From a checkpoint of a small model that answers yes/no questions on an image's attributes: 64-pixel images, encoder norm batchnorm.
Rows from block 5 of the image encoder of a small model that answers yes/no questions on an image's attributes, named by matrix and row number. Rows with one number belong to one channel. Each number is 500 + 50 x the weight over its row's rms, rounded and kept within 0 to 999. All counts start at 0. Numbers have three digits each.
After each channel's rows are labels from the 100 images, of 14976, where the channel reaches its highest value: "top examples" is what is common among them. Only what is clearly more common there than usual is listed. The data: coloured fractals of 300 iterated function systems on busy backdrops. In brackets: how many of the 100.
# convs0: first 3x3 conv (encoder.blocks.5.convs.0.weight, 288x288x3x3, each kernel summed), inputs 96-191
# convs1: second 3x3 conv (encoder.blocks.5.convs.1.weight, 288x288x3x3, transposed, each kernel summed), outputs 96-191

convs0.135:525580504494450530387514477449534522495459457550485497464464447491478501453537550511483517469504526439449451529510409534485495382580519499543422507433460473502504499466463473476373494476386528528502409516526439476429513477437501496440511518452401547446442500529515502506536438455561517497
convs1.135:528488544439569482356482565396593443455473479523481513460525523585591491618483530531523456497531507489531501661541551514517530551535320456505479486471454521439431470484523495471410524543450492607493522465520519503368519516487455455457450615525504464462402438452522492459529480512467482508
top examples: black (96)

convs0.279:581563481483527437460517533474441497480561496539512489425494553509506535500505428472517516537506468462546563486569431566473501444499510572598426519504575389447544422478500462504491438451583439472498396503474474531466630414436513483452525461495380509387504449457569486507490507512480519512
convs1.279:616456497448537429449491513482513507552534502417459545568458555495445569560472438447398512497543496439498507458539525545500601589410535498519520487585430492462443517506468436521539494552527478547491441442459442498567518521504447474488478502470380476361499571551493405506516535521444547437
top examples: orange (29); red (26)

convs0.227:520439459471490578473422546518530568439535509486477520555561482529527468531483522532507530459512516602503461531489546510466472423609536452485495559508467434488516536647490428497537475485470521465541426526411476535588581491526517473541566546545494446548526544466441458448439475460475411503
convs1.227:455489516415463531506499505528495650541504482510531509594517511450544536553529473503477491547576446588571545715577528478497504470456427472504525472426457429495518631504583452575537609607552519428490537396413551515564469522432523434525466488470406497561534433586490522442516491487576542589
top examples: orange (35)

convs0.83:408510488454436512419505472496416519497533515532475492439544518490488454471470568526510472448450546472537535554484439479483400441570477524528508476385525506494456492459538477500531502481580455422509511499459368498456545491401505474499471428466518416418586558463546489506475516477523486540
convs1.83:417553473481525496604456419526470402508438483533490602453438558526435521426460478506461567527541539447501534407442492435551480515439400461447495465523522488492400422499531470579406479517527425440488530443540580477512456517379555492483445459498454373534533475498503456513476515485491541438
top examples: sparse (75); yellow (44); colour: brown (29)

convs0.280:512396505480501503396430467565474480501407408500444555383448500480566487416485510422425529445518555511465525505518425425438481483401514475436429503425333443391540448572399513513510490486497499443565505527593530448444427451502474513499437545495528506460504542407480552423474476398521529468
convs1.280:525495582552462527424503501539465490466510456433579520429425492542509504453556504520398510538560481421463460468545489548420490496490508459561462484471483511381532480559488518519535497497565571425523497536467455531426399541587488542515612520484535576505489422491512521512542552490494498480
top examples: blue (56)

convs0.40:556498478503450536528523488487477448452469469473500476583479477531532418433444536485502424495478551443463505436509488529350534476562497462411511483518505538399459537395501462547519459515498514590520497484585416436480513400495558471508463434533495390541497511357463473416481500520486526526
convs1.40:515536480385489529492478502459565516529472555511522483469463478508567450499519599447467466494599403486437490468512487399493483495514447414433532568496521506452449486504423491490550432492542484523531510499637536514485488505536567420475575545403501546495558472496519507555482449500579491525
top examples: black (67); white (27)

convs0.258:524478481513493445391481577541431453442400377459462454487520484552529440527501469416518451472558463543523443500489477494451547468459426449503514484465572462536498446494439398562489538523517424522564445521536397455460511419549463427463535500494536533513531524396514589491451510462507494485
convs1.258:532403513471538507554562511557525479595515581465537452494577537584464540489471592543442497513440468439441492585546448444451541481543502530573467530476508512443595558500505555601414520498478470421463411528489588384497542557568433484578442452621387425441514533553541438519530459528421443598
top examples: orange (52); red (26)

convs0.191:437542527441446481467487447468440509440519536556454454479547462564539435340504446510518555551510474489420465629504373548486473540480447524510419456422404473457497505505557469408476488502514450563507449414483431453403478525424488451534452466475508545495524547556480470449492467446531476445
convs1.191:492518538505542487553535422502480442407505586488499543484500543496432491485499563433482612473541528453498457421462487542516445459507575490486519450474424410546475403525618475508463543526535545382507522430464479449482490517547582472532484454518532516460498452460586522528484497490479512427
top examples: teal (41); yellow (32)

convs0.266:489521567515517466511418544478461501464480459565434442511475522514531419469435583448530573539439539553439495467550590533481489482542483517484524408438461499481391667448525438469445538407504485633521569467352500528528507527556524487624440486479471505421486448457557483402488465560443479567
convs1.266:483448516497467552526479544507561555500463534506492535385436505552472438534501489496430381525539400544478542482532475551422467436474408522505541532436455356462477558611514536378537462457541458576461384519471497493504510450541585426484621532516534574526510406475499434506503520522537487563
top examples: blue (58)

convs0.203:474531496469522394462461455520558432553572542550464416465415376559503511512473414512576435528474485471511586456495502617448441516489433553574566449472453474528467472451477545462547501537539450609487606478537459542485548469453464463474546507451533469510553514540465515469470518576473572490
convs1.203:488512407431480654507474468580511547490488569458562444518564513605464499448498461402572491504532476575463461478499477511573472523431547496510482484503495470421538516425465522473590482526437522498477420544529551484480586474452567482453580540506576470521454502480538559530521577522493578515
top examples: blue (98)

convs0.261:465424508417539476490559548535509455484480504403467499528400493508498374527510548498509409544468511570458443509519503435468443470486528480401448410464459484449435494567448469507520494451521508460533482542465529490506518464424609505541463541534460515462502555585503480453520476408448380553
convs1.261:407601552632532524565485488401508519541530528562559496463494526461526480535522518468542416444486464457550564482417558546533506467513473593528491484512468554439505571487465512424595527471473488502457592552557411558489485465445545527595503559445480515604606480520551510582467574581448425604
top examples: white (43); pink (30)

convs0.123:562492418503460450463509542487536499433414569426563494528399575452584506572564627522386497434463465485499484379518416500489555483499489463455578455518454518498437411387563446423447466456451442580467476582482460409467445548543543465434419444465512443520505444496573427486481501443506458525
convs1.123:468455475523533552535449452452487462593508552512467528522575476533564515466508588423382402515469517437461501465414435504517537501508489529490491490418468499474542442525489427523511520430544471512493496558462497434423437492549457493463560526503482566574468531544555528440528444568462475465
top examples: pink (61)

convs0.180:508539472467502524430409525501536563480589623519464458424367463470469518504497436435489378577501445507485470498495457493483560466561504548527492458563403394515373420417473490489507519440545484517564466554514490367426549512503564500480483551442483532478560374631528488514505553559534512463
convs1.180:592436530457444514482508513467524530423539540460460472519544504480520523563443485529408487586504497397576504501477494515499441434501492513507530415522507553473377521504525428522471415490547535443491378478421415461403576466454464375490516488566537449488432385448504489494484547504458485484
top examples: teal (85)

convs0.44:447388460544512404488561464546558520569527431524468517430470429500559489519455501546428557498503476579546482496420439408483504502561468557541606453505513515503541383486447447470418561524456372498510621464461463430432485403407477487513488498537519516510403481513475542455490483486563467460
convs1.44:341518499550522461547496469492489361532466545467481570527491520517467496484477499425539528494470443508555540527485498498534398584407562471511598508526552416479546495513484439522533434523464499528536459501508471463424463413528470503417508575516372417415556517447490458458475572506489514401
top examples: sparse (78); red (35); colour: orange (29)

convs0.252:526423510503528477499457407519454534527536545480508502533444552455544645530522536438443458510477423458551551559462436499580517558560564587480470465497503544436418433448417535479441462480534430495499663510508549479522521442438468467491532488446534548572514610606482481545454488621503491505
convs1.252:515518509479414470425461465486450483527479473556417546550518577504494544541479451521410549583435540464529515452425464476625423471460459543581571473504476602571550399467622486479423476605468537453443449437492462474568415484397497497482550427504478377587518420504546512496480512582445430514
top examples: yellow (45)

convs0.23:555482495537467468554445541562461467524510468445494505482495505584494391518595533419578492523559598426504530440470401468536563516541485476571464575445488441474544502393447573466494478581446458516521538496514460525529563492494448454455428478489571439528448518496548560549485495520568519473
convs1.23:564535545516456608558461438470493565477471574591517546476492489502521450450422507597517449597433426520575490468552459609531501481510456531519549436474505508461557496549554485463545442537517479560497479490482472489436527450590461553450514441493574508539569514483431439412484502519530473539
top examples: dense (93); red (39)

convs0.207:455493512526557450488462463558461577446469519479488612415517446479543467491423495513447536596464503533559564504560434549467491463407444524499426480575430490466547472573455513494592518483483521530503467528492401459405422459594515509529510537552509549516482531522410505482430456489499494553
convs1.207:472517548431488425394591565566586490566543463455524496529483459467516428437475544548396518472548503481566420480497487568504380503438390459485523511475514526457500594521459447564476495558421470411545409443546505506394472460419442486537558506513424510453542498418503469478573495499479577444
top examples: red (49); orange (28)

convs0.152:560533514497524475486419494492577540515512460520495437501480462440433476525485489476476525469525482478517551477531421455490538494550513490548462496400557547394476494499474480494462534387511528499525458584487526420481444490516505498460496511491523364508459502480341506442479397478540600520
convs1.152:501445479464481550501394440479469499437432477536408479517535497465548483489487470520469608549504516422531493508458553464443456483489548480466582539521470479455533473520572506435501518455502467412511538386425409433424505594426528412493566496520552483547490503542523502500517554474514493487
top examples: red (32); orange (32)

convs0.109:524503511521540535528551394560440601416434502469510493494600473568465380479507479507522484451421533517426486460540479463523555546450517522474503494489474434510495547539501445572436527549575581432476471470419518485490495548490510514588474494567479460491476531543447450494517493424418446538
convs1.109:484538568528500602512483467467484531508437480522540485512455487514477454459427504486537507496536506500561500458526542533432503457521486424461519509427496521471500509559508371394538545463477519461503432530434405508494407599471601528623466507492458501483464487526529444513543492437572506530
top examples: orange (31)

convs0.88:421506485484435477545468466591423508524463478535454443521511382504488518416446436473455528513481343492510503495435491483444417481409560495475569492547464465451523578512493465511463511444536498465512478496538491549484477482430450413504468428550493488431479458457468534462476549422489581471
convs1.88:518430489467455529550499459583406499580428513445549514536486500423511534475570430500427586519514526391488464525463505490504442438542502510488528433553533506539470530588543541523521520424512430506513496662629561486523566480526521469524487462473465521521442530520499500488587438438539498515
top examples: grey (100)

convs0.138:471459416421504438529528501572561512454509407517456487454514472447457497461443474477420566536466509528505437487504557506432502565488478498514486478551431514455530529517463458587604482483582501456421521637474561515443423537535458574538396393531577544443483490443504508435547439492428544538
convs1.138:555551512542480454503494514526513464549485509491538447458511460479491509352548442540456440495512420470408439483514493533546493486519438433434456506478539477543601587514503580490498502511481447533510543514559482622475462457518563501567469481512535517472486480454459457530546484455566486575
top examples: brown (41); teal (25)

convs0.68:411493449477536485481508433527489504491457553377542519489475566509416509500428534497545571512503495470482471439503467503515492446438474545564503429507504525457478563527476500610504510392549429540527502439517390482487600477424479522549547525540546394477458486453443520541489551441426435511
convs1.68:460464509465473458444495477492493449519486463468511522493511519423477488541541490470404491521487461480414496460446507522575485418454506505502507543547502556429399479510465522557472501488563455468415521481537615381533504507466509456487476514513524424525523499482497520637448510494619517429
top examples: black (96)

convs0.92:448399498519553413444558422503454491541493545481590471497413464495518467502559529482501552465454492551465456497491442376563513529473488389527472539474590596475447428465486554541483451490538532523439476538492451473634460490530515522432548487503481388594435490543444562512590482442468403519
convs1.92:525512583459436478502462431432506469498535402440421611516508591472466367508451460562478466495502540441591544441510510501582464520455504532521507457432483458470515432513536478511541489501486502456421520460455550496500543447541489470416499451436469460489591389417479493549374514475464358537
top examples: red (27); orange (26)

convs0.200:516431526644511492517513464444463464463478426555535475549457526512584420469474556574507486498504476512470500440478541460494551383502470471464531438564499489531474384422520428439484494453507599527552490551375477525562474601517518426479478523473519456568508496437518457354446513553544505507
convs1.200:457477408495479447416547492426508464577475526428532506436522511488487465543547546420509478439538605456508526509408485452426520481599477516483491488431502486560526470532475460466527495545462617531465563638399481501480532424443623447490545541536572535599510463473559449472570462551523512479
top examples: dense (42)

convs0.262:457474435465489492517426452468546384540465472519489451470419533557455521468466507551501505484520565482464547448451521522503438459579469549463560498511532510488470493453504587501495490483488335565388521469501419426440473467452510414404426459448533511569533526518453439497430502593498413443
convs1.262:455462437532423512499464494551601460590568450411457379469514499550461513520498466452422479529462514485378532397447512490536497480457518492531489513530522481540540541469450495485515473456530548556481473453456576359569511519460534460369472402554457459531500501505522493550507576479494473540
top examples: sparse (95); yellow (34)

convs0.167:386428522498523493600494464487422366462507478394526496501521528587468374477430576475516472475536483519467548531512477486582487581519529419456447525495619520543452463538446559484421467447535457454586416509449497472536516477493489564527529540485405432470508520448522522579524492426435495485
convs1.167:482500577430480511524490530494611486407582554489523535520531485531468502510466452499564498502456470471424493517554443455491481506513411542560402493468528520427568498461519657487492537468427500439522598458479431574503530554391464486494539485478563518547503441482522567478496504552459519488
top examples: brown (53); black (36)

convs0.212:441434475504489544542493534519454438518511432371517549521486529608537338530503554402572453477512519519489519499547533472491433452407495472500536496418516540563451445530469478479453528475576627466568415496457484530500495552566522499535497566510479510423567526491505489513515585445473429550
convs1.212:590540484519549488433425464460452547437529488482545464429560517554544516507544451449573551525467469483387565430497537523535364458427446545474466581528547538452469491480478554481499503490508465487490566517490449398397509491502439544493482473515586477508471475594527455626416529609499550497
top examples: black (91)

convs0.161:491472498555377485439496498522495455537398458551518443562445456442534521469493400455472542482495493442546407429436537425467551452437464457473547452474514427451442462485395496556501510540463570507506496562571441489519454444438500485442460512463531469516533442507500558443497492509547569514
convs1.161:523512448491500354509575405580493512593506516434472458462478537510518486486501466511358616481515539500544549573550508527436557417507590476511502471609512510421613505490514588435590469377550399470593540583516557442536561445566445549543537618541424402542426448493515513504466611520522558470
top examples: teal (68); grey (27)

convs0.160:419502416388503414402437555550463470491513520505492455471481582454438467538559565436495508569531552540581508425491415481459437498423441490564438449488420477394545473488451527441448435499523385452477520505531457450590506382467447485476451467469520401549466419535552488525480443509563475524
convs1.160:562547421538520448433575576518521462477473516464571479506519525490557423494467460479517487518559489493536545432552516492502339557434433414504365477512491549512616480451523502535562488462487475503478543632583440497381507545504499570497478489516469526526481366478546528560540525568489465433
top examples: purple (42); pink (39)

convs0.55:492481472528526476450476477506481518507512475481494495620549495556517410516444572488539487527466484576499487559477441442559565517412586542529571473508491487538539483513524523501445566531531464346472501438470499565507476555553540491548548477486484617545422540478483577463429533469406455486
convs1.55:509548495536460478591508522597479611595589504448492581562567521550488531643522411494582480532586458529496484459514519449493566466518468544584523492512431490491580515521585467518477438594443526438508464493521478526486518480410467498510460460447492516429596580502562464465588472544545429558
top examples: white (46)

convs0.269:501410570586465483417513488571475461451429396501558533465612428603488479480449499431481534492518426505479502512494520455541530454515519485447411460496481416526580507535433429498408521441440521450449500509403508513412409507466525529509505560500527536469499536473398525390491479484550495469
convs1.269:546463448464521470318502517512532565586496470393456475528574442530459520480594471557435507516520418442518470549548443575523583411606515527584563519485568507542475579591532541442399530504487428469556482464480605514484508532537486480535430454544538480483473500518512405557590401486425529521
top examples: grey (62)

convs0.229:535422538492386484374498527481533471488479393543493446430429347476467461549484427472473473419494459449514353483439485443558504422452488482549533530487443427515552467468395479449500488528454491481452531395486480492454438515461460382520470505494484412614436472535518438473536491424527466473
convs1.229:534453456481466512481599502493460463336454550525483376574468456606497488506447554435584490463475558550452542645504456439477514530517521484371478486508522502517477456496466488450509476366499526480495419587428519534409575483564401388388553484555501473463488450496469490552525467512488532565
top examples: white (25)

convs0.235:448491476488500443458417454464475508594470534446493498525486459522499437529454446484465500442561473394514449525444464504536509455504457468520443504411521496502509465553453474393453489547383515461533541475475467565542504567539488413435483483533506454500515590523475549509495475498582437476
convs1.235:496529560572509624589483466484555490416473532505487533452503487520556500567527508440691517478499440431596544658538545499497474437548553545470482516509493521464465485438581556541474400609510568568591385409452428527440555461567550497495536588518527374548484464499509388476468592487519425466
top examples: blue (93)

convs0.136:408500531536491430527418522530501617492595415556409484486483425498481457503464493563599514364493524494564414528452405503522525493581438399439414502464460417524474494537473612437503515510456429495555568462489441490550459526451497502543571515428558562482557464494475425501484441602543388499
convs1.136:524477551493559552518579505401592499544488498519534541531544502554426567567447488559605520510509473531572509441534495529516541445464538523580443475481534442464414522455491430530468525434521518493541470493453532546522502498422543442474414438518516465587596432512516584396456445506460429528
top examples: red (62); orange (38)

convs0.148:424431462524431454492486511530555427458441437538458569418411471635474461412478522534545477494524494545511519507564496403526390439460519485445493494471448403531424450411449532446522502386494523430486465415390439517472448505414484485474478552463532468463490451464374531539436533472515430507
convs1.148:512473540601538523428440471468521493434517454453533478472480510564541450556462476487561381449510530470505507467534563496492417568512603529535532436445479581377517484453537500469511517510455520528501454545571521504481506510455599597535480534488381462481495417516496511543500578518388580442
top examples: blue (92)

convs0.116:524471518495483558501553515468496528436531482514478609516563371500489472501600455501427501469438521472523556518520360507497558524592492476488488466495488484438513512513501479461586492531540436485512536545414459487361436478539514451569452490516495500551531474529465440500491455648469540520
convs1.116:464526551490640396527495443492633485434468483511491491453543535498446473486455513499519521562509433498418500498580454444485424433462487519500531426516488451415535463480531447427452511495508473500451526516456482519359520441383520470496488415506422389476469491530461513619537502483497454593
top examples: black (41)

convs0.264:564559532468447468402471487562559548480496571453492513534462577514451468542488471447447509527464443588467494569449548576536463552458567548587463516569426484513528455492497384500463456489532499531507497616455466468457455519428442515445568552512475506601474511491493483445494533446578525462
convs1.264:444593446465499408455517507560535473499413483492472576505516564485585425548498475468484494418509500484417454591490551494507493432552475482502509501523408512473550432571512417513494510593492496482594438476621473478429491477468489452519508461542528465449548438542517551466540547467481440522
top examples: black (30)

convs0.115:564458558535564517430458474502526551491437455456486523432496423482511415633495441436529479535456455447511454531491501451530531525460549535559528489473456487508594473519537511508372435467511437473552526568369507536438537492521543521474551538490536506557398486523468497504505497433426377530
convs1.115:537539408492492489352467526485488535540520565503419538478524563544506502556480530540536681548437426460474476529534483505542533476505467453525445532476487518512486518454499455549428522601550471490515544508499505563452517479548457451566416475517544475459440601474472436567502427508456477477
top examples: blue (55); black (34)

convs0.157:439458526509464541481625490557434442501438493396517488445449456538514416547554487384524471496533529499585473472531504494543510514472513408476500468517525438483441486465433426454464522442528602474561438496409480511636599457522543480529574529517422556511490454429410556566429520510448509452
convs1.157:608508503397588473396557461454515381436504427431514534408468464461453433502459432459496516500551437533492472480500465497547479504439551534559523579560448483487418512524466580464543523512441413504498520420468480511559510490569423461484484499484610458459513504472506507502520491504459461481
top examples: black (61)

convs0.0:408484560526507475472524506507451547472501514473536533460444498523520569482517525481543489491591463563511454507479509492579425555498527469492547532549505419511435457505414645494530546516568597547566446571508475565602588533512490570501493476509490498415515495546487518554541520366444513460
convs1.0:590440451507575496474453508530501468479571511557508553484520521518483605464481437481436553491429526436474542397476441497629436544450561497495477564561552579481523437446444506468478480444527420453461496478456431502570533509485474515462466464523522457568484394508526554517499567609542505459
top examples: white (75)

convs0.239:413459498497403436469457523453634503582464515446484377556497518516513491434560586548507438536523456488570406578433433484499432503384552486494519491529532407490437488526499587490453464439439468467518461481574449612444476508548384508465519506499554511419526478447515474483492542511502475447
convs1.239:435439599512554475503478541439550508554482462483503543464511477608546503438457496439605504472489589442533491529541538495573528480435463503506411487437585508563520542477533478495490549393534461504484557490432514521453538443414498588371503464524443530534578531487529552503482533502470427505
top examples: white (66)

convs0.37:439490547508501491450523461576489521556484694465378432540496482538507506491555473395511527551542510505455569533505497573509514540543496431469444446571619462502578485554523460571543500504419460595462524521522585511436530439498504544469457482468447453406457543509423561469461428488434491539
convs1.37:490467445540480610470418513509528611501456474471600495477493523448478521459497470465534482516513456491483471632483473504493589464482542501445504513517500440472498636544456474525602574472473428510525401476575524540449438583396543474439489499480510340513527444552516537483541583457429519528
top examples: orange (30)

convs0.151:503495468489459479434554508592442467391554462446485450434451481506553446539478459416505537454530504466584462460489614525530517464546497547438467501505467427503499550482550456527470543521504552453557509439456495535614585539511462499532519501464497560540437439407481547495454584514468559339
convs1.151:476528552447521546521516527467391505424461538482536415430416521528518475480525487499494472496489496500547506497564477529443507480428549470479502458403461442403484579509544505576516500587526536408502446532508458474642436485450550521545543509519505465525576419622547528486568540480566582545
top examples: blue (44)

convs0.6:514502553537553533536406493523479433417464499640431497502476456551507651507476479488475455425421472447431483524487532459521594574515559457470402490546513482490452457507469436462461472445513427483481525520446531502442547472470504515525508520471443553523510468574535512518559528482462500558
convs1.6:489498467475514458444437467495480488567457505503487494484536526406458532522610489470445498538487414468425477397483531472582530570545448500520534518570504543535407424535461534505449504447579506524541428520581638469615479518519513468428497497526496455520439489570523509460480435537628500433
top examples: white (94)

convs0.265:399481507487442399401519473545458373468471549436492455459464464575443478469493491423501598499492467463401476604419449493509487412489479373532455529428548470492440446484443504499479502519454485538537423445510524455401478535474499522412465498432392457518463491531434488543503482467485469469
convs1.265:514412546669517573498463530567547488435526502485496495516545506604505455541508483497594575447517512465512534562469540512447569511501595492539438539503524501575485502488463626478434486431577443564507555520461575409471515494521516450511507514508535428574478526505465501506496558567409418474
top examples: orange (91)

convs0.7:471547490504422448483498503506504465488478538496441505540394491508532631658422515433464479501463471549497462613555583499581520524528480444493438524547520600519468521416395555414520473420506487567519466493562444529490466496438472514419554484520518563596561525413418523563533452458471493434
convs1.7:526426547494566511436450568495463546526454418385465511542545500523507503440517398459411494492482577458442518624453485574465525503549594442501576507486532455564439565574467533539471497498556508471595548532503529462481480564462547521543482455536555379493443411519489444485525548483527489495
top examples: pink (29); yellow (25)

convs0.181:480467467524418547444421474569429505533453496562500417479523502486461527430487572513501540441456534516490541531454494440521465446456461400504526451439382395462477573441539506561492451556454449549440534434464446445455457467513500494470412442483525504533561516481434411598515489552463405528
convs1.181:405529510551505574370453460497439558476468541490488469508570572450566439523490556449479517488464506612474562432549545532498487538528537505523483551410468421589488443503580511516452487398497513592410477551488464514614505441472443492533434445553433527526435488594525603454499480504501417457
top examples: purple (35); pink (25)

convs0.204:432494529500471502536464489568511485518509560486445533441481531490426607522480508435586524550435488412555488451533431457590462485432488468544403548583512530510481442433471491594510492545475468462485419481424532511497423472434390594397481527474432460530510481550488572461458593445520594409
convs1.204:475479403520516508503426616478457497402494491490473449527438528584448425521539523496481535447541533540518541550556534541425435504468613463459463520464473507523493566535493545551532516449490448423531459537565573491599555590348498501448465440548578392537566505533500600490517572445388555484
top examples: yellow (63)

convs0.222:526535514488525373504570428399493499519521546442553534491466538507443512550440469422509387431477509555583485369521461454563567507456456483488489540522525494486438450547509490455509506537511408506470391460629477453526459491486482424473483537574495439553458457519544524452553501527454527467
convs1.222:624509516442505440499441555488435563412547513468444472542491498519531566500517407589400519548423504495458534508488482480544512510515525557583546427462491573415550515501490560501464574535471509460484493473370381418541488545475448469451497482418434509543494521473650552508481493482554515523
top examples: yellow (38); orange (25)

convs0.250:441493533478473532480391477629437471514459479400456429540453535575539471504426575494555519430428535468560448485504514443512501471520531480464443532583458407460451471506412554619559476443532468424506484425550483451527530481442509551429546515515495415452524492480486559512472534462497519488
convs1.250:439492496507612429461504497546478425528481450511558516557442582443472516539537436434452503501461481504548497472443447473587510555512521468493487498588514562550405504573446583541426549459451462516478512513669539358694491483429478501503516560458516447490494411487523484462565506551491495400
top examples: white (63); grey (37)

convs0.101:532471499471473476447514447419589486458459506409493468544452501441487522543538503453389528487456465545520507471537384479481469462479543466563539489526539491488531497535430379491591557494441429540477481432535522374409394460520545409488428453533538475513488459465531383529460490604456426468
convs1.101:529512518497520465386545495411495420497500564503422393490484529544499470510514557524422536538517505528499451489503499555579443557395494425508453502531456517504479508563519344453398470501555553512457446507487407442477519459505399587442541442551383389439488390464500494490557489480472534430
top examples: orange (84)